A small image classifier, trained from scratch: patch size [4, 4].
Rows from block 3, named by matrix and row number. Rows with one number belong to one attention dimension. Each number is 500 + 25 x the weight over its row's rms, rounded and kept within 0 to 999. All counts start at 0. Numbers have three digits each.
# q: attention query (model.blocks.3.attn.q.weight, 256x256), inputs 208-255
# k: attention key (model.blocks.3.attn.k.weight, 256x256), inputs 208-255
q.126:487484507517497510499517458475485460519482503494479524543525496469496478468495524498508480505491471518516503534456492483488540502511476534502458
k.126:501507498477542534465506464522518478485479540509493505535515514501493505518534471495497541515487496477518473497459516482520478496474510475500489
q.127:536488506453500507498502463460507492488455449518489526501492568498494484443448520525502481514534487530472495512493506528500501564506458501487530
k.127:472497473532576478479487494502508502513484484474486478538501523502521519525487536454493513509498515540494478531527501535480487516486480551531469
q.128:525485453539536457519466528480462516531525496462494479485529473459510480559500497479477457477494489469555543483520477521493497492525517518489481
k.128:470488507530462493505498426496474547555516524454518494524497472508514522554505493515484539512490497434524509521461475466509496495513524506547502
q.129:478529550488472525479521505525528501512451477533552528476516512492539543500496495521526544555514516524487489537563494472523484496512475467516570
k.129:510470491503505480537459540530512479452530474518498497472520493492506479470499538491541467457467473513492501478484493510461459507508511480464490
q.130:469558509516533535457522516551512528538463508538563504531467533502501527543532461513493538516512526519510503554497500454493494484557482514503469
k.130:525481505496482516518470565478497420462492471528473506479519512472493496492521491479506483477499500525479499510481496535504494505478493496468495
q.131:489458498485488490507481472488483486482487531559522540521503504513542512468541537567554515487483519482549501510502493459491544440510520496500500
k.131:500469526461489523499514542511491459464478455502471481509521514488518478468509490479530471465495506513494487503475505501509463499480510467461467
q.132:540469484483496468520493445484501492469485468485489513509493464529460465474497492488486494523466487506480485494504481522474530506504512478532530
k.132:458535529510494490494545475518489510493497495507532470525491506524518520534511534511529487505471498506498508511491510505530519507502498532541455
q.133:489522521499480551457541526507474520510516495534560506539473490499520539529516503518513511494525517512529521546484522453525497472519509529472484
k.133:526481502459512518525495565468498471474504487496469514468548498472498486489521468468470490478510521508515499504510494518491462509500513469488488
q.134:490525517499540539480544493520512491532506511516543532506513485542499509502507538503509528469498521507507507518483534460501526483511531515450469
k.134:508460496454463516542511567487521512490505523482464513493568492490519486475516491483495502475508488509485473525511463520500499507530470483479491
q.135:511502473505465458536503484495502501506514496444450476483504501473468492508451480448443457501517498494488479495504519539495470537477479511529522
k.135:503514494549490490496506422477504533522514523485514488529455505534475502538462524531514513535510501483509527482507529486496521506497503539523520
q.136:454575531532479521447548464498493535526522483503533518538497513498520534511504463545459486509518517485519516485478561467514513508506468512502514
k.136:498526451499507515511506467512496483535505515464478479500484477477504520506505488524512485488499506472512504471466498475515560491441501513508557
q.137:471481524486481484465517471491500505485511512546434493456486479508509500485502489520490529523484498491525476511502493539516493523505514496520527
k.137:520544475512501528523512490512512471490513508490482529507495466503478525512483503515513506484474528522494496491507515502534521502486496493498504
q.138:551467466466539468506472477509474503471499513501442493505496489524493450495500524514512462476475478490501496481460449530510503516504533479472493
k.138:447545504538494511453497439498507527548497537518537489524432508522502538538511488527481537542489514477517505501475509484477494508497517520523503
q.139:465501495481505514526450520491455517498487530533487507518547488512506484443511501545541484442495515531500520530507458468500481492500521498460484
k.139:522484523485450522473476524479487434504496464517476524524518511486504497498481504472512534565544491492504481556503516537492493496455523491497514
q.140:502529522486473504489498559529495544491517486462482479474501521468524503512465463476465480521496526512475470507505553526538445525524480537466470
k.140:509509466530503506481499498447506490540501518493488544513510520505497497516505478481459502502542491491533504493526512491470551480528509498496561
q.141:528516513468472477506483509511512511479487493460446464468500501461483477517459476454477485533526481535461491497516485547535448542490486487502491
k.141:488545489529508508467504431481508527532508507499509515511452487546506522522478505555487522494496472484521501495507532471498532490523511523504529
q.142:522532497457482497516503493522487505500491508425454468472517492481479473505458464457458492539497467511439504486532494533513461546494475502538490
k.142:504539500540501497491520409474518516520476520503538517517463510560505525519490504516518513519501483508519520506499521480518546484508489522506529
q.143:531522462512477494561498463482486521532493483450439481474476460489462485505464484512462496531531495471485460507497434550493520515495497493536537
k.143:461510530538473518504532476521507526484521501514539496535473513494522537554501510525528520518471525501517499501491547478505499481470520520514479
q.144:523496518540496540464514510494493514508525506528538518497460485511488547507553485530471485480509528458529485522474550484507520502519502502464527
k.144:491502543463494520464536476571524514487474498492546512511507495524531505448507513529537505504489555516517494534489450439512465489518540453462476
q.145:445483467511525511529490528519491494498527525505477497529487537492523522481493532522532479490505527512517508503495495473478488441500509519475501
k.145:579477507503473460497470540473508511462495486510472497473519507483506466510486503476486482475489451502496485477499494529468506494536491496509514
q.146:483460499523513499555481503491508515485537529513497518514500471537526525467557517546537476438471517471558475493478503465476532454501531516467517
k.146:542462486482493520518480546478495476480485463528472493477555500493486479488494494452481497508514500515496490483505471577509458491478495506481470
q.147:517449496481520513494475500480532476498511488517480526502510520511487488472505506504537483498483537474531527504485524524518518456429525509449507
k.147:482498511491469461498482484528497525527544509468481480511524490538479522483518512493514494478479450508465542503501458489451477529528497462548525
q.148:537528512480506483496500492501495506488498484448471491483480515456468463524441467447463479554511481512441503480508510532489464544503463478528518
k.148:474554505538515480485499421492487539523512524477544513518447504542508525507480508548489517514496478485521514478494523468502552506513508520524514
q.149:463472494520524524506482489485496498522519541541541529537491498531541535486566518565517500449487507470554495499478506435465522447535532508484507
k.149:532464499466494498522497581507487470478496495523476499489562502454502479481513481460510475478491500532498477494498484539497470505487488482480489
q.150:552492484478495470482470495505503510469471497494430492460481516459455457511458471456509501521498496508451508493495507555504505522448490480528509
k.150:495544510512533486451482436518486520517491489511524484494435498527472506523484522527503510508497495459502517499495481509480550493520505504508519
q.151:531514481499473484493520521510520519498496511460457492486490513446503463530457465434469471526514502534454505487522520555540448525488462512504510
k.151:505533476544510491468519445492499541527495493491520518501440489536477500518483477541474498514501488478507536488506498490475536478529486501518533
q.152:512452473482510504508464508533552508516509510499492547473536526542489491445553469517525475468460483504507519481494438487489524461492520492501488
k.152:515463460525520476539448497479504466474479504549495513490505468517476495462538497526513447461466483541513533469509471500513537480414512521518497
q.153:482506527563481535515539519472493464505511503537531479539498530483545541509493486506463505528499517518499514487546557484487467503512500521484510
k.153:535460525473510487490512521504485487469517473467480505487552481473526466477488518501499484452515463512497477514520503499483477516530489483461489
q.154:520510520476487449494496494524506510479495502485461511454523469499472481516460460481485499525483496499459487500523457537520489527497486482520493
k.154:472552493538469501500512458502515516544515516501537509539457494525507541528509520522482529532505530499536526511507511473520533498480500520507513
q.155:490533520542489515488541470507502484540515494458567480522475492513503541557499529506459509487512531473502454520498537485529509514541482506483481
k.155:494519496473459489527545490491493521490513522496468532480575479493482479502478465485462518516488501507514479473506540533507493505517486529498527
q.156:482499496528503511457513478514518484512502499518545524506474491527497534502515528517513514496499521444553534493445500447507558459513545511462493
k.156:499468518463513497537504560512503491463506484498497505467547492476485513474515510454516488473495530516493488513478468511493470521492481486459475
q.157:492495495474474490543488492537483530486512510448486487487537478500521478465527457496491481491502491509503479475515486505505493476523525520522485
k.157:500499459502475512520485491440500458516474483482532529502531518483484537530539489480503495529544493511523523510493485500494513502478524482500559
q.158:480507507509525526467509493506509513512523520534542527523481494552510544485538518550519512463493514480544495523465504450480530476525525511472499
k.158:530464493465489505527510568499487462475501483501454502474579504452519484467503491456518477495511519534501477507502479517503475500489491493473500
q.159:517504497500484479532495478472506479476511487462470501487502483488476472491472488459482513535467468515477482464488471549480519547494508472569514
k.159:495540500504515478478496431518514541496508510522529489534468509524516509516491527530540518524488528500486520509476498478499522517495489524532462
q.160:503487507497502521477509518518497505494504514523463496532486546514544520501528468480487503512521511485513455516465515540465461482535528506503520
k.160:506509465473504498547494533460498500499472486493493501493526499476510479462484540531528500464522469519502534515536486520500537502491464507483514
q.161:494513478482497468524504528515500514503518527449499488456535468487491481489459503461490522496511525523502482479527496547528490524504488498502462
k.161:497507469484550497492495487488515490506541542483513519477522521527508510512518454485514528522506496472492476428516515494498494477509503462493514
q.162:511492460515515475552474509491512504469541520489474518481498511497515445505487519484494454453480468494532511438482517554512496517516490547488450
k.162:544504515501536489525458513483533470492533529496488475444531470485500482506499476480505503485463480465502531493508449499484504495504486437485509
q.163:497534500458509514458516468547512545518521513473499513506498508506548536520510488508526517486543533472503499545479486469550534470512518486476538
k.163:428496495521525550515476496535529475502525512511535462518465495513511525530522505473488517546490527506497491528446520471498458530545568474480457
q.164:498469486482536479523480508517489538522474530518429519472523518542508484497546478489507501480503517483537501490494460521539451511490527493459483
k.164:534486529481498499522509480514532513487541501480491500478522472485493487510468499458477486514479508484482473526518482475504473540537482451489543
q.165:495514530520464513468503477494493478515488505505572509508503484472509524492466550538495523527521484522493467493524536444438515497540501480525535
k.165:463496502529478527466512522482456502503478501529546495510500500527488495492502475534530499501512499499514529499495552504488522466465509556524473
q.166:510506498522503497507505496486482466500510508525522493526510481476537546509467530533508510518515473503461496477540523451466498465493485520515523
k.166:460475510503480502466487547497472491510440470540523464528482514521492491477511523528516506462528462540511541522496496509470513464468483498527473
q.167:484525465467543536493512493507510544518499515514485502484505540538521521494535454479475482487496542451545485514469459492536508491494522489477495
k.167:488525513487515503516503460497502497512534523468487518497506509475526527516532483483469501533488526482506466507484493464514461508552530476480513
q.168:521521499459507517492553501499485493521504464445484495478509499462457477521486464489512472469535544515455498493511523491568509497508486503479520
k.168:497496461516491524516504481486480472509491453492495462515493501464510491459485509519535474463503476526495523492518508514517535495459482517498532
q.169:494507502459496513504506486541525479489472499471502502502534475474514500473440493480498531551497496521483509490530483520499508505469484470523544
k.169:511479498520550499528478491463486458483515475515499497487509480501488500514541497480519495458506526510492472523468429493522512497506527467497493
q.170:499483455499534505543474504485524478518483508509461545496501520521505479443490488519502445504481473478518547466518460511489517474397498519472498
k.170:543527477502535488557486491448497505497499468504461496503502467524449500513507531491492472454488472455526519510488416496487549503483476502512526
q.171:488463480485536468518451550482481476502532542546489470497520481492514458464481517537523450445485523528503512483542483508538489512440519522487518
k.171:489471489500537474512477489510469505497482488516433477499471480513447462464472523512500517475513477500496567488482466514499541536495467529507484
q.172:491506494497497487482462538529511526504476537485463531486535514534543527517545449483498484510501520445556483509511494519549461476504504472479525
k.172:485529536504502518524534489519528511499490517473483497496506509469533525498478493438463526516537514466488453524515472476536465503568485472469499
q.173:519532536503489501446539444482519525525493494495537485514463487520470497518538471482456511500502507507488458544445518511507545497542504482510493
k.173:504510515522489526482483480493482483499521517477532535518516511483532501540486482457480550565511541491525478500493523496514470498490542518530465
q.174:494512460455502497531510536552484500493507508526467515466506500459544519483500490521523505497478546490482528465547458481550433487466485519445520
k.174:530489516476501488500550478545506522499472502490500469490497485494452489493493528491504519474476470517472480500499475480482509555515483499490503
q.175:475509472459518504541537500506475509506499503506469521491525536494532509526499476491489486494486536515527536505542462521554401511470523530496483
k.175:535505518426520508496554482513526526486463483466463499504534511469499487461488491507502479474489478494463504494511458475528515522513467493515524
q.176:513506454513527507508463514524504522524492548514483491495450533511505483489540465527463459479495475483512519463484547509478487488515537527485468
k.176:459501485535472532490505490496504519511503461519533492540462515496516514505502539523484476510528527517527521537506530486491506490506499541490497
q.177:482487511509478524513502504541550524495525501516498514527464535550520530452546447513453504500461507473546495505533520523476482499508508517499487
k.177:474514470531492512505491513524495487524512533525512498503499525520506524518533525497556511503524507482494544522473501457497524469481540469514489
q.178:506506522512500531473510482521489463482470479556528496510489485529465511475498477508496516493467508521494573511516488518522475518542478503458490
k.178:511527479541514504507540498486528552512465520516507532491462512498499484492499501515523507510488503494501502484486541488507517506526517510515502
q.179:541523510533505528486495481468518491537508490516515468533477515525457500529558498478458506501539485472515471527452514524490541481521529486511474
k.179:481471518503499524497439480502484477504476487467500535489501515473556525488534458524495516549519509477540505517517517470517497467486542491483486
q.180:518453467512532471553485525501511474471525508528451492492522505492500486485475520524494454480494494514531554464520452523535460495451485526459478
k.180:523523495515556492501513478508534523508467511521482499482491475522461490497465522528524477448452478526505530465504448475482542493486449502512548
q.181:513471484503555525499468503491520498508531518471483523489509507536495485533537472493488482460510529492518455481452514527506505507497517502481502
k.181:499507506479523489521485493514531476499526523485502496480518479495504509495525485463507512514467535474496483535487452487504448493517516448478492
q.182:540466504525536475500488510491481489489505512474485495509515504517483485551532530477512500452493484528506425515459499508476524501513508496526499
k.182:505489510497476482557463508516527494491520523498514479490509487502510473506530498523517488513463492487487517519493454498526470490517523428474487
q.183:496500518541490496470514450447528464504495461522546495528487513528455481521528491482457494515515496499528461531434492509445548507525484520554447
k.183:484495497499527519518456478467491474490509504494510556505533521508538523515503460504496489527509518476535515496531497488511476457484500499495487
q.184:466511488511483527480549469506474493525496464494511450528472520471497490520461521481466499505540495503484525523517517509490483517518488532503507
k.184:528479521440512489507470507501483437471513479495473514470559493477493485478503520463558505502483478513484487494473464497523511480463500436475507
q.185:469460498518483487533448523502482489476503501573507497523467520518554514459515521542540515502498477520508497503500475509482495501456512509506459
k.185:542496514485514473519488501464493482481524500511485486470532467501473483506529497472512497481468474478479488498486442502507504507496499441494495
q.186:491480463507501547504503522499489467531491477555480511525490555511485552497550492533497498473534520500511488535509477483492467493513495523467476
k.186:483470508450494459526489510487462515500477486549464509484504517507529509450555459570529491484476478465461540519492522498510517505461494461493527
q.187:520494500543479509529489521484487503479488494491486512518528515494489513490475531513481498526481473513495497484522511500448456486519487505512499
k.187:533482486470497488503527514491454505491455475510514542480490503508535508478499471532536459458526473480480506487497521540497533471447453536503531
q.188:495477500511520482504484496482494478526502496487450514484524511526481468527545527485516488467474500495513474505459455489518482553465535505503467
k.188:491460523469524512554487486536527474483544534500445494462509505494504481465501488509515499512440526478479485511516443493519465498503484435447495
q.189:481480490468497497521521530495475464476505501532486499501509501484495492467466517503529492482468509539470550485547481488517443524446462505467478
k.189:498507489516553502494517492495521516485459500525485495489479498490467475478465518501506470483498473526517536485530500471471549531500471504508521
q.190:491482474474502495548516532525511508449497524522478477465519517487524467479489488518523514494497513516489527453522516499503427555476490501458516
k.190:528525518480535477493522521516544524495475519530498475504508496479454458442466523473525490489480468523493526466510493478476513498498454503478509
q.191:509507515523498508490495448499543528528504495481510490514455499531477494543537518504471498505503469499494444519436522509460556513541526463543511
k.191:473482473491483508512466486489462464513526488467492546500534510493522526527529471497509512527503539469518462524493511502528445466470537483495474
q.192:443475488496516523474497492534507511516526506481540470553448523500526515523513544516491479472495520520533511535455503456485475476524542506492439
k.192:526505519483485443506465492504472495489513511482474478455479476496440461534468530477483484539468470502484500481521478507528487537521481480520487
q.193:488500484516521503475507501486552458565466486523481514499488523529427495482510468490494512483524480515480507467531445485454543525493485462465509
k.193:520541535498461443483541496479469496459427464542502470468497476495468484512464513478484496546517492516468505510502543544515478551507459525511477
q.194:526492485521513520505508483492503524512480499487479544520457515527478554542515506495463507526529496471526448516508479545512517474496496487547566
k.194:509497491503492509501496469500507500498478465458489482502483493523486502508496524489491527497502428476451509532485481522471557521514521502528510
q.195:538477523434508477490519522506491532484491504507481512482501517524492460489488518515548495483472512516479491506503516520561495533538506500511507
k.195:533502485510500477515452554557544507469531495497488500505478490523465498490511525482503452496477483529482500489521469494447478503539516509498478
q.196:517529457565463508505474502499522516568518489497462517522491528518499521493508473496471494521517493481542499481526517557472487460508489501531509
k.196:485495489499463500517485473424493511489458445513540489526470513498529505502520502489495516486519493515487491527450515511540553498465488514552494
q.197:528493537495542497474535499499515471491470476486547502465531477515486463510486498474509506487505477499451504508478442454479540525494488457503520
k.197:499490539501494469437517525534473488503515509510542515483543478484522509502468505485523526531507501504502512489540512482468471487500491472485497
q.198:516503529478504466481531493506494513458506484511518492451501459507478470536498516497497516502511489504486494535467445449496525491545490448494517
k.198:521495546475507474471510514529461479456492496504530474458522472503493480513505479479537536518467481483484509514512485488511478516505496442489492
q.199:536513527503517485483533511498523493469476464484523488455513470503452466522497508482502494481501453486458505512486442453478530489530477447486507
k.199:498498540477491473438542494495465450467486490519524485444535483485514475490484496486528533520474510493463519482516518499518483501467485472481487
q.200:493494527479505545501516521522514481465492475481498529510538510539519565496521486479517525493521534493498427515538488471537478479493507457448542
k.200:513478491474513509548506469504532507513481493515504507481537518493530523456515469501520508463477504537503517541480471473520525488470505509498476
q.201:481526483528482463504465504490477529487521505536535464531508502481538515502492526514508504506487459509518465478483527504503496494509489535498493
k.201:517447457496517531554431525526528463485475483520483512525484533490499476467544501483520511471480457536505483516476499494485517462475522499479489
q.202:480496431492520562508511496507488487566484493464491513528485553521485525489515487478489506476554542499495519502510501515533504475498502516468534
k.202:458523471521445539487502489493494526503508478513487494563482515487535521477488520505478507515515510522501503510491538477485490513495482539490513
q.203:494494443482479544556504496490480489523508511484442499553519545483503515478490531515520498469509520519494528467490521528493495514477515559515513
k.203:466519451505509496529510508470508510533520524492465529522516521467504516493485523506486467495517495510533511479500541517494512489482499560506519
q.204:521515556500504460497481497480469483451501459511522455466523446491477454517501539466494508527466466534459467513491466503510494544507487469513469
k.204:519494541526484493426533520489483470506498520472508510466499471544478492546494484511504528509464514490491502467529476481480479504528509480481506
q.205:504462487484539504520532513505508453479494497515500494502527472491480451481509515528553477464501517489444508495495464438510515488458466482483508
k.205:482498537474525483473530488537492508510516558544514525476538499483487495490458524469501462528499525484507528437513536471488471521516499478493472
q.206:500514436521496542552491502494517485554494513477458525525489558499502513469472488494488483498509520489516530477517512542511478483474521546502503
k.206:458516486534484524511484481460518527524517520500491523553480511481522520494481522512479462503529495503541517488491565495470511488491501555508522
q.207:517445533468550486519512547540506526458486496519489524495500498510506493448506537514580488436481517526492517493507494470526520500501506482454530
k.207:507492505494516501504495527565530466463513518521501505507512498487483491457481542492509460487495474548461501460504497474477466525492509467477507
q.208:471512468532516547517488520500530479531484501529525504539473541504485513469524485503488472476500489498513473488480523485517505481526508535459472
k.208:514512522456508482490526485508516530485516491433500492447519490501472485494487518466499523513476495508470493478501468505504487545545476469485496
q.209:505498499478526550496521475479498445554478455490472527510486511506467539527490485460481511519547517470490464541491479538525538495473480460508557
k.209:515496457474540544518506476525532554513524500487455516500467537530477540495504491535488530472487457476510543514479442506453521494549518485516525
q.210:488466502497470490524495517520479507462532517530504485520510506482581532470498485541531476489480556509542530500518572503519455473456513536459461
k.210:518498457482546548550483486513543540526524534468452542544486508515504518486502503505478447452482496494526485498487484507495528488538536512493514
q.211:520483527532450503496471489472453524461529503510476496517480486494533512537528539496486509514506504519534503525494504513490508493515501509528520
k.211:527464477513515479518458481492488491487494489482489488503473521533516488523510476488465527537483490476471509515529447532525479514527526472492494
q.212:486525463509515535484511468479496495545498487464520492518476517484508529509480467495432511541520462474475501485524505527489492482508514506519510
k.212:462524517494481518465512494470496532512503507517519513512533500497511547501474477505492507509553512499542488528489503512501512482446476522543506
q.213:545488526484512477488522501525508510467482484478519496452503455489481490514501529481493512485495469507502488519487439461512543517537494466509523
k.213:539490550488504458448507491518471468471499485510527486451517482512507483480483499478527530514469465482457515516534475508491513509475478446486501
q.214:473510465531465505519479486483478473545498508478484503507472539516492533509498486488476493547523484496510497496534533556509478504489513529536497
k.214:477516472536469491517502481437488534527491508488484519532470517484489500519504480496478485512517507483510501529457525529509551500502514567548499
q.215:487511450517529538503505486518537517551493504468496533541476551506494529480508466486459502528507518470535532503501507549507515484478539492516528
k.215:489497490515469513502471491478514504502446455534560484536494489508514506478512530538486525475531483512503509526485523478494534504489524516528471
q.216:485494512503535473483468524444502482482519477535482485497480512496493490497478496502512509523503507491492472512498546526493485528452496487495492
k.216:506545492535480517431470479504506515538470510499536479512462514528465477533509444496502533524504512534497521476533558489494508521525497452535480
q.217:490505497497499477531487535509504544476532521486519495484523525498507503500551525524515477478471489522498479483468517464507479475527521524471481
k.217:509536548492451442473484494476460514468499504530531456472490444475501470529446521480483512533492512509486490500513527525507489538533477509518476
q.218:504495536482485495432498469503509510472493507514493498500464522535521488496485476488491502517488480515514477519480544545481467512513538488527468
k.218:501536491543491539496511508508524498530530507426506494528463532542516513530496498512462510514538454477498507480554477463475506475494464504496551
q.219:509525476464461489541481496454487490506507480417456520488513516495490511510497494482433516507482469515475510508527498548522484533520513510512471
k.219:486519469526470517508504513470474485531507530492461520508468514467513506482490492506467468514545485510527523483517532512493532464497473578519518
q.220:527504526482547486484528510507516474464474470480525505444518460486472480515476507492512491480498490509456488511468448458497531519518473449488513
k.220:496487555487505471450513523520474483465476493546542483437538478478498483491470505504536532512488509492498520473534492480480489503487485460472489
q.221:449507484498496548506495459494499498535525505472508520540468522497536544495487482497464508522503548497529489489469541500520488519465524514521468
k.221:448517465522509532526482517510530549555461494523499539517490506517500533506538497546461509474535527488540518497484518462490467482536522521510476
q.222:470534469506511521506464494490489496543487493470498517519471569492517537515487460477477492540502511478516497474503517560477498482499497495533514
k.222:453516471514442533499504481464490514524480475499498526538464533496530520508530492513491524495542525474527501517487541493486516507505527522528499
q.223:471508443527484525502466489495513526539497536497489522532493544507526514466510483529503490509502513482520513491520546547503507486458530524510508
k.223:475520467518483536523478507488523521509486489494474518544474512515494527481503516517499501486521513518538499536481509475491510516497528536519505
q.224:514509513468524483453480505475493461461481476519523523449510451506483483510484482492546512522501517479461509525516470480512535502464485450523494
k.224:450495479491551517523488491512540524514510515519514540497496512535507523460567506544528480459491494520520494512443502444507546496479536486494526
q.225:482494474524482560486512526526509472517489487521495502560514533481506527504497479488487506493533527501502523513508512472486477491467514528513518
k.225:453508472485520501478540490552485469513547488492532476501469535519518513529539527497562528523503513524481478508445503470499489481477550508482492
q.226:466516517511471528484468517522474463518505515486535520502545522495535548514513481468497547556530533493491481491523541512503453500477512485461527
k.226:527488474519491512497502483493455468515519481502531462504483515488494515516519531512553499479522524501490506509476579481541489470480511494462509
q.227:538504508493503504493503479480471488500522514528474453509492499472499488510485514459485490468505493535535531509510530544488482502541515538479475
k.227:481505458495551468531492500516496440483540515509527497521475500522484485529501484498560511505497544479460490506480479508507520491479534523487465
q.228:505506520485525495507466508502464492504544498481518541497551477499539498496505511472497486480461511503507514478530446517499453517488501511464472
k.228:457504493514470497525486518453501482499499509495528542524507500462511534531483452527506473504487505465543491472500579473521478514449466508477504
q.229:505473488483550519518512527530539500521506510479467572489542510539506522518514480503494478508488524481521491506493460457525477478485519475507505
k.229:477512519531451529501538530520514543506477499501461503486512532515466515505464513488461520516513476499501503490533596513462481495518481471476526
q.230:469508512524526477481480542489500491529513506491504582470486486543480527458475468491458505505515510461472477452500471459529524473493472477520531
k.230:509554538531444513475532523490504546537478529464491524475501497512497521504488489487455525513499452481540525507537529493461478495512454481516540
q.231:508497474486528506485507530522537500503526491513462549474521513507500531507497490481493488517528548482500513504511482474533453475496511481483509
k.231:503533493504469519505512517531488508515491457473486470523507500477491523478500540490494499515506478517508482509532617480492508483494445501473529
q.232:577446501509549499472476496440476462494524527504451495457489483534463502505511516489507468443514501499479503498483493480477530496488497479483539
k.232:487517442538497538495521528534512488541493526500498491540490537499487503505490503471451499520519507531516511477520536538462488490519514553517490
q.233:545438508508543538528528512458507474500512471455480506494485494523498517497532542493528459439509515525499485540490494499514528487485496471461532
k.233:516516513507429488503499533480473500509472496512457452514492518464495489494472473493461488494522512475489524513537530557500453490507461537484514
q.234:476488543483523529497532468483516483495487447486543490510511529485493488518507527462495509501509502551525534540498509502518477509487512495511484
k.234:543496501490517500486467484444497490513537455480485485509545474443503485567460505452491463496499534476528505483535443558502475501487487537517494
q.235:516471488504502459534501479456472487457497478503497491468477498484482498464487530527548491494486449538476553497552476532513535504472497483476492
k.235:502509498452561476518470523488486460458490523525484546501542465476531475452515473531543482516439553505513483505498504498525504531441524502511476
q.236:534476513509486438497484485487496496453474494534523471494467483477482460488505542496515516495490442538485530507507508508500544503506492488502501
k.236:552471535508498482477472494469515523468492533507511538463538463502478490488464461485501484495460497488506492490504452515489493511469512466498510
q.237:486496519525498521474519501514528483523508497461493533512484548524529530510500455490478507512515576478532490504488516483464462472502506526464548
k.237:498513476501490506484514479537505479519478498505489456544461548528518501522528519480503525497556503499486485480498530490484519496530499516493484
q.238:506503479483516523512500508559534489534517505502469547496520518492497530490484489472513490499536523471511499480516458466507486502482529484461525
k.238:480514486497493529521529489526519474504435456532471476522531513523511511455478530519514511523523477543526470496533543499483486492507492483468501
q.239:502510520496464476502484466460473514465501475514514449511479474474496468486496535506503500492481455537494476536510536550488528517533507516516485
k.239:519489506484585457493493488477469482496551461489535487492516468473532515500504480509526488469491539475488503488494424506518499488477521493504471
q.240:519481454510531506474466503481516491517471499511476526496448513543468494497514487516490490502515487430508524494463483493485563481463525490485485
k.240:520495475529506512526506492471514454506510500462484506515513504488472447493461548481491536482529470533489516484503461534477554497505471519507478
q.241:495488470492508515482498524474495531555517495499478469533491526483485480557508484463442498472518497459519506518468495495457480487535514521498454
k.241:469474502504554514519507462497527491524532459492527520508456520554482517497529547520557514455523510522489475559464448445524532529490509513503478
q.242:464509491520491542508517519488512488544496485494461469533511545468497525531505493476464499494546520461488441517453535502471467497526512543518516
k.242:465482482486535488486547462544510480498508495501535487496451521553496488499519518510539526494498513499468478499458488469505522505503541495480452
q.243:502476487465508469517501536490510482462521509503528505473538463511475497484475512480503484505472488500492494469503426487477471499475519460502464
k.243:515527509528465510510485517442525520491504538488501525508538466443497526525472477497457443495499521460536495477533551504502478507493477516496536
q.244:502507490502518474477489494492529531499507521508551477480471449515462509506525517538474513529471476493469494481486493487470501526477485482517475
k.244:538504522516444523488509533458484576528528504481504518510524490477500495522502487466461477472505503494493495514502504497477496501511484487486513
q.245:520509524465506448498527502493505466456497498488498497448524473477477494446484486510508475501451496498467451481557493524518482533470504475503482
k.245:501534516514491465510490514476533517494512506475479516477559481452515511517491475505459462524479482460523512503558532522500472485499473507511514
q.246:513496502518476486498535465429478509481474471485533450497484468486489489520493510489480499478498468522484472524509532503504543501517465504528490
k.246:506487487501514489466476511452485525478514502522520481483476489494507487533507496501499505475472498517495526491502453509481519492489539496511487
q.247:484479486465513502503485527531517507501508534481467573495539510545514527517492464513488499516521527449514491484513465481517456477478506501456538
k.247:480519458499490522526538501519536507508454504498489516527481523541478536512483521512491499526498476493532474503507586479477478509511449518458540
q.248:511550497511508537475534474497543483524467445487524529510495522514478550518484460474466523544530519491492498524506471489488528494472485471522546
k.248:448515489494527503483483507532517467520487521507563525505515511512526528530539525507498518464493510532526481515458487435486532464498525512505492
q.249:498561515517498509465536550487498465510503469464523490505520511505479512583458460460485516542529545512507458496548500486449457532524474472477525
k.249:502510485514569491502518473444528465519488513471530548518510473476482499522494497498490479459473508503543517509503442483496535507487502510490500